config.toml
encoder_arch = "resnet"
model = "contrastive audio-text model"
dataset = "synthesised imitations of 52 everyday sounds, one a clip"
train_examples = 39062
n_mels = 64
hop_length = 320
input = "log_mel"
spec_augment = true
win_length = 400
tokenizer = "word"
vocab_size = 91
loss = "softmax"
embed_dim = 256
encoder_norm = "batchnorm"
encoder_activation = "relu"
encoder_depths = [2, 5, 5]
encoder_kernel_size = 3
encoder_stem = "single"
encoder_avg_pool_shortcut = true
encoder_widths = [64, 96, 144]
text_encoder_causal = true
text_encoder_width = 128
text_encoder_layers = 10
text_encoder_norm = "layernorm"
text_encoder_norm_position = "res_post"
text_encoder_activation = "gelu"
text_encoder_mlp_ratio = 2
text_encoder_head_dim = 16
text_encoder_fused_qkv = false
text_encoder_bias = "all"
text_encoder_qk_norm = true
text_encoder_layer_scale_init = 0.1
text_encoder_parallel_block = false
text_encoder_dropout = 0.1
text_encoder_inner_norm = false
text_encoder_kv_group_size = 2
text_encoder_positions = "rope"
init = "xavier_uniform"
residual_init = "zero_last"
optimizer = "ademamix"
lr = 0.00165
beta1 = 0.8
beta2 = 0.999
eps = 1e-06
beta3 = 0.999
alpha = 2
steps = 5800
batch_size = 256
epochs = 38.0
lr_schedule = "wsd_sqrt"
decay_fraction = 0.3
final_lr_fraction = 0
warmup_steps = 290
weight_decay = 0.2
Rows from block 5 of the audio encoder of a small contrastive audio-text model, named by matrix and row number. Rows with one number belong to one channel. Each number is 128 + 32 x the weight over its row's rms, rounded and kept within 0 to 255. All counts start at 0.
After each channel's rows are labels from the 100 clips, of 14848, where the channel reaches its highest value: "responds to" is what is common among them; "peak in band" is the frequency band that holds the peak. Only what is clearly more common there than usual is listed. The data: synthesised imitations of 52 everyday sounds, one a clip. In brackets: how many of the 100, against the usual share in percent.
# convs0: first 3x3 conv (encoder.blocks.5.convs.0.weight, 96x96x3x3, each kernel summed), inputs 0-47
# convs1: second 3x3 conv (encoder.blocks.5.convs.1.weight, 96x96x3x3, transposed, each kernel summed), outputs 0-47

convs0.65 [158 138 100 130 112  91 150  43 156   5 116 138 111 128 131 110 121 109  96 133 126  97  93 144 139 139 133 142 113  99 120  93  86   9 122 105 117 119 104  87 166 118  69 108  97 115  94 105]
convs1.65 [152  94 119 100 134 175 141  98 165 189 130 138 151 121 115 171 186 138 178 137 119 154 113 132 107 118 179 179  73 147 162  90 114 158   6 184 130 167 120  98 163 165  59 152 138 138 174 180]
responds to: mains hum (32 vs 12.8)
peak in band: 0 to 250 Hz (30 vs 12.5)

convs0.23 [121  98 147 134 143 137 152 119 118 142 112 135 106  76 123  67 156  89 155 116 142 170   0 145 144 111 155 149 104  85 143 139 117 156 116 135 117 168  83  95 158 140 131  85 129 158  86 113]
convs1.23 [156 114 199 107 123 165 158 139 108 120 110 181 188  65 132 162 122 170 116 137 116 150 173 139 129 120 121  98  81 118 110  73  90 120 125 122 103 151 132 105 168  87 149  95 140 165 111 158]
responds to: clipping (27 vs 8.2); text has "clipped" (27 vs 8.2)
peak in band: 500 to 1000 Hz (35 vs 12.5)

convs0.33 [174 109 102 131 138  91 135  58 132  35  93 144 115 107 139  73 139 129 110 163 136 140  62 117 147 154 116 185  92 109 141 123 120  80 132 121 135 106  66  89 140 150  84 109 135 134 112  76]
convs1.33 [148 111 100  70 128 213 145 117 129 167 158 175 169 123 102 190 205 133 178 103 119 159 124 159  80 110 147 161  96 156 166  70 117 159  68 157 126 157 128 130 164 123  75 127 131 100 147 170]
responds to: clipping (32 vs 8.2); text has "clipped" (32 vs 8.2)
peak in band: 0 to 250 Hz (34 vs 12.5)

convs0.43 [ 96 125 129  95  99 127 111 157 146 161 148  83 110 153  95 160 117 177 169 140 126 143 178 118 146 118  82 113  96 141 109 146 151 165 164 111 149  88 162 200 120  90 162 129 171  71 126 159]
convs1.43 [127  33 128 180  91 164  96 114 111 169 116 125 141 113 128 170 102 138 161 126 150 162 142  92  76 116 174 113 115 110 125 133  98 114 117 118 127 102  33 126 114 133  64 119 105 125 110 151]
responds to: animals (44 vs 15.8); signals (28 vs 11.6)
peak in band: 2000 to 4000 Hz (57 vs 25)

convs0.44 [115 143  69 156 103 149 203 154 153 127 124 159 100 161 147 156 161  72 182 108 147 126 122 124 148 143 128 142 103 105 175 185 124 132 111 114 176 137 109 147 108 131 154 100 133 124 118 127]
convs1.44 [158 114  83 128  37 160 113 113 116 137  96 158 145 124 102 168 176 115  97 104 131 124  92 133 110 118 141 129 166 101 140 126 153 132 125 125 125 207  90 135 175  68 112 125 155 129  88 151]
responds to: clipping (44 vs 8.2); text has "clipped" (44 vs 8.2); signals (28 vs 11.6)
peak in band: 0 to 250 Hz (45 vs 12.5)

convs0.91 [ 78 150 147 136 125  87  77 124 105 104 105 114  76 182 109 122 116  95  58 132 134  73 124  75 149 112  85 126  77 115 136 144  86 111 146  98  87  77 109 121  87 127 123 127  78 124 151 132]
convs1.91 [126 102 149 154 116  95 185 121 153 151 124 115 154 178 140 104 156 101 129 151 131 165  78 183 170 117 119  60 168 158 108 116  94  80 110 178 140 155 168 106 174 139 139 180  29  96 104 156]
responds to: water drop (37 vs 1.7); barking (29 vs 2)
peak in band: 1000 to 2000 Hz (49 vs 18.8)

convs0.4 [ 70 128 106 174  96 126 145  95  92 114 126 126 110 104  78 104 146 170 123 115  94 107  51  85 108 127  53 143 100 133 135 110 108 132 134 133 160 116 121 122   1 118 150 112 138 140 114 130]
convs1.4 [164 139  81 147 125 170 101 197 151 108 141 116 168 115  68 139  58  79 105 120 110 121 184 169  89 157 176 104 139  92 125 112 150  61 141 100 127 148 143 127 162 103 125 179  73  88 134 141]
responds to: mains hum (58 vs 12.8); clipping (54 vs 8.2); text has "clipped" (54 vs 8.2)
peak in band: 0 to 250 Hz (94 vs 12.5)

convs0.83 [108 173  73 119  93  81 102  99 147  60 102 146 126 132 117 142 148  98 125 103 153  81 128  72 128 102 119 113 108 168 138  87 101  74 134 112  75 119 102 167  47 128  95 130 110 118 108 124]
convs1.83 [149 104  93 188 168 111 154 117 134 152 117 105 143 191 117 156  64 118 139 136 117 138 165 143 128 139 156  94  90 139  88 117 109 152 107 164 175 159 129 106 195 142 126 103  97 168 139 160]
responds to: mains hum (50 vs 12.8); animals (35 vs 15.8)
peak in band: 0 to 250 Hz (40 vs 12.5)

convs0.92 [108 133 133 118  65 134 142 121 101 159 162 102 143 114  99 138  91  99 113  99 117 102 153 154 121 102  92 138 141 130  98  78 122 112 138  82  91 162 141 118  94  43  38 128 100  99 116  89]
convs1.92 [120 113  98 142 164  78 103 138  61  84 128  68  89 145 148  88  68 142 129 141 131 100 102 125 135 219 170 128 163 115  90 188 130 133 144  69 140  97 100 141 133 165 138 158 124  93  91  86]
responds to: people (36 vs 15.1)
peak in band: 0 to 250 Hz (81 vs 12.5)

convs0.29 [ 71 156 135 122 106 121 109 115 124 141 135 107  58 137 111 123  67  91  71 109 122  69 163 144 142 138 147  73 112 106  57 140  98 137 122  77  69  95 138  97  99 104 157  98  53 103 134  97]
convs1.29 [109 113 152 132 135 113 126 108  90 126 118 110 144 178 110  79 124 130 123 197 131 122  33 148 174 120  91  93 162 147  63 176 118 107 124 139 136 118 112 108 117 153 112 155 115 133 101  87]
responds to: signals (39 vs 11.6); phone ringing (25 vs 2.1)
peak in band: 4000 to 8000 Hz (67 vs 25)

convs0.55 [103  89  84 116 137 130 130 100 142  59  54 118 129 117 110 137  96  98 103 104 144 104 161  37 111 132 104 141  88  96 141  91  87 112  98 129  62 123 107 137 114 156 116  60 115 106 135  51]
convs1.55 [155 131  73  63 155 169 139 105 159 163 166 162 120 100  55 226 179 135 144 108  96 158 111 156 111 135 167 185 117 159 138  85 102 176 109 136 100 126  95 183 121 139  97 114 134 134 142 125]
responds to: frog croaking (30 vs 1.9); clipping (28 vs 8.2); text has "clipped" (28 vs 8.2)
peak in band: 0 to 250 Hz (37 vs 12.5)

convs0.84 [ 55 125 127 143  53 123 117 127 141 100 144  76 154  86 102 127 102 103 118 117 115 138 148 114 131 103 119 140 113 141  85  79 116 103 148  85  76 147 105 134 120  85  56 128  95 133 104  75]
convs1.84 [117 118 102 108 168 117 120 144  50 134 133 122  53  91 140 151 126 147 163 141 123  84  98 138 132 164 145 142 149 182  69 152 161 113 113  78 137 185  85 150 115 139 124  79 153 145  88 133]
responds to: people (34 vs 15.1)
peak in band: 0 to 250 Hz (60 vs 12.5)

convs0.67 [ 84 132  64  86 103 137 125 113 119 196 151 140 129 147  96 146 147 116  91  97 143 173 182  97 106 160 140 165  89 170 133 121 147 104 149  92 124  93 118 135 120 153 168 185  98 189 133 103]
convs1.67 [111 172  98 137  57 151 135 125 108 141 129 120 130 130 185 167 194 160 133 116  85 131 160 120  98 124 121 135 144  65 143 129 169 133 143  65 132 177 133  85 117 127 125 122 110 119  84  94]
responds to: household (48 vs 18.7); pink noise (35 vs 12.4)
peak in band: 0 to 250 Hz (31 vs 12.5)

convs0.34 [162  51 170 159 128 128 157 174 126 144 149 158 158  77 151 121 133  73 135  66 106 176  72 100 132  64 119 138 104  80 134 126 129 156 106 111 121 152 139 150 157 134  85 130 104  65 117 184]
convs1.34 [145 141 155 145  68 111 148  66 121 148 138 133 141 123 123 138 167  98 124  99 133 153 120 141 181 105 154 153 136  79 167 142 130 132 100  94 116 131 109 140 182 119  84 161 142 142 116 102]
responds to: clipping (30 vs 8.2); signals (30 vs 11.6); text has "clipped" (30 vs 8.2); beeping (27 vs 1.9)
peak in band: 4000 to 8000 Hz (50 vs 25)

convs0.27 [ 94  30  86  87 138 109  94 138 131  99 104  75 130  87 135 145 139 150 144 106  82 201 148 106 110 180 103 137 134 108 109 172 158 137 114 125 124  36 140 155 129 111 138 198 171 101 157 121]
convs1.27 [149 152  96  92 140 153 107 110 202 103 168 150 119 130 116 209 140 155 146 153 153 175 144  94 153 129 132 126 102 151 126  69 105 135 136 129 109 171 133 174  86 113 118 120  75 160 189  92]
responds to: animals (68 vs 15.8); fly buzzing (29 vs 2)
peak in band: 500 to 1000 Hz (35 vs 12.5)

convs0.66 [113 120 153 129  92 125 122 145 171 148 146  98  81  94  96  68 152 177 166 157  75 112  80 175 104 121 159 135 115 148 164  38 103 152 128 130 121 123 138 130 170 105 148 102  86 212 103 152]
convs1.66 [ 91 123 144  89  82 139 119 142 152 133 113 198 160  73 127 138 122 118  95  67  96 121 169  88  85 143 156 118 165 147 123 127 107 109 116 103 149 183 107 166 133   0 126 153 139 172 127 197]
responds to: clipping (30 vs 8.2); text has "clipped" (30 vs 8.2)
peak in band: 0 to 250 Hz (55 vs 12.5)

convs0.95 [ 81 172 126 111 117  88 135 147 127  36  84 129 139  99  88 122 154 107  96  87 169 168 145  85  99 169  74 151  86 133 132 127 142 111 157 128  67 151 111 116  78 135  87 105 190 109 168 108]
convs1.95 [103 112  96  78 189 167  74 161 121 112 110 144 128  77  57 150 115  97 106 138 152 138 166 119  92 183 163 118 153 115  79 180 107 145 160 117 107 100 136 182 161 142  93 131 162 122 123  92]
responds to: clipping (35 vs 8.2); mains hum (35 vs 12.8); text has "clipped" (35 vs 8.2)
peak in band: 0 to 250 Hz (59 vs 12.5)

convs0.6 [ 61 132 186 171  97  87 134 157 135 105  93 120  84  44  71 138 133 122 148 102 143 165  56  83 134 175  93 159 105 135 138 102 135 114 119 136 167 126 113 162  57 105 107 101 144 110  89 172]
convs1.6 [155 120 165 102  93 147 107 165 164 132 119 147 204  69 125 152 144 119 136  71 114 135 218 159  79 185 167 125 115 143 167  71 179 145 105  76 115 120 135 146 152  79  72 120 118 155 140 149]
responds to: animals (45 vs 15.8); clipping (32 vs 8.2); text has "clipped" (32 vs 8.2)
peak in band: 1000 to 2000 Hz (52 vs 18.8); 500 to 1000 Hz (33 vs 12.5)

convs0.59 [111 161 114 143 122 120 165 144 134  77 101 154  98 122 120 103 117 121 142 124 166 187  66 154 138  71  49 126 162 114 136 116 137 141 140 173 144 188  98 118 131 115  85  69 128 150 138 169]
convs1.59 [115 113 139 113 113 171  88 147 177 137  95 127 205 136 116  93 158 123 135 179 117 186 155 131 169 153 161 104 117  83 129  96 133 190  93 166 114 150 172 110 165 103  42 143 126 121 142 120]
responds to: animals (36 vs 15.8); frog croaking (30 vs 1.9)
peak in band: 1000 to 2000 Hz (44 vs 18.8)

convs0.8 [162  91  71 120 128 123 110 153 193 112 158  96 104 111 127  91 114 183 135 144 105 131 153 189 121 161 152 143 109 116 119 122 152 130 169 176 126 142 140 140 175 121 114 110 120 134 159 158]
convs1.8 [131  88  37 170  96 172 111 149 153 142 125 118 136 119 136  96  98 124 130 164 135 161  87  88 100 149 133 132 143 175 114 163 103  91 101 125 108 128 122 159 133 128  60 147 115 126  86 141]
responds to: household (77 vs 18.7); knocking (45 vs 2)
peak in band: 250 to 500 Hz (37 vs 6.2)

convs0.50 [114 163 126  69 143 144 144  82 126 126 137  87 127 112  93 105 110  60 121 158  89  86 149 162 110  55  87  49 133 154 122  99 132  88 138  84 122 101  91  82 150 142 150 154  61 116 116  60]
convs1.50 [142 171 135 140 169 122  95 152 105 143 104 101  80 148 152 100  77  77  81 130 136  85 150  96 167 123 118 139 227  91  37 193 145 120 153 133 125 101  75 112 109 144 183 127 116 117  95 138]
responds to: signals (54 vs 11.6); beeping (36 vs 1.9)
peak in band: 500 to 1000 Hz (32 vs 12.5)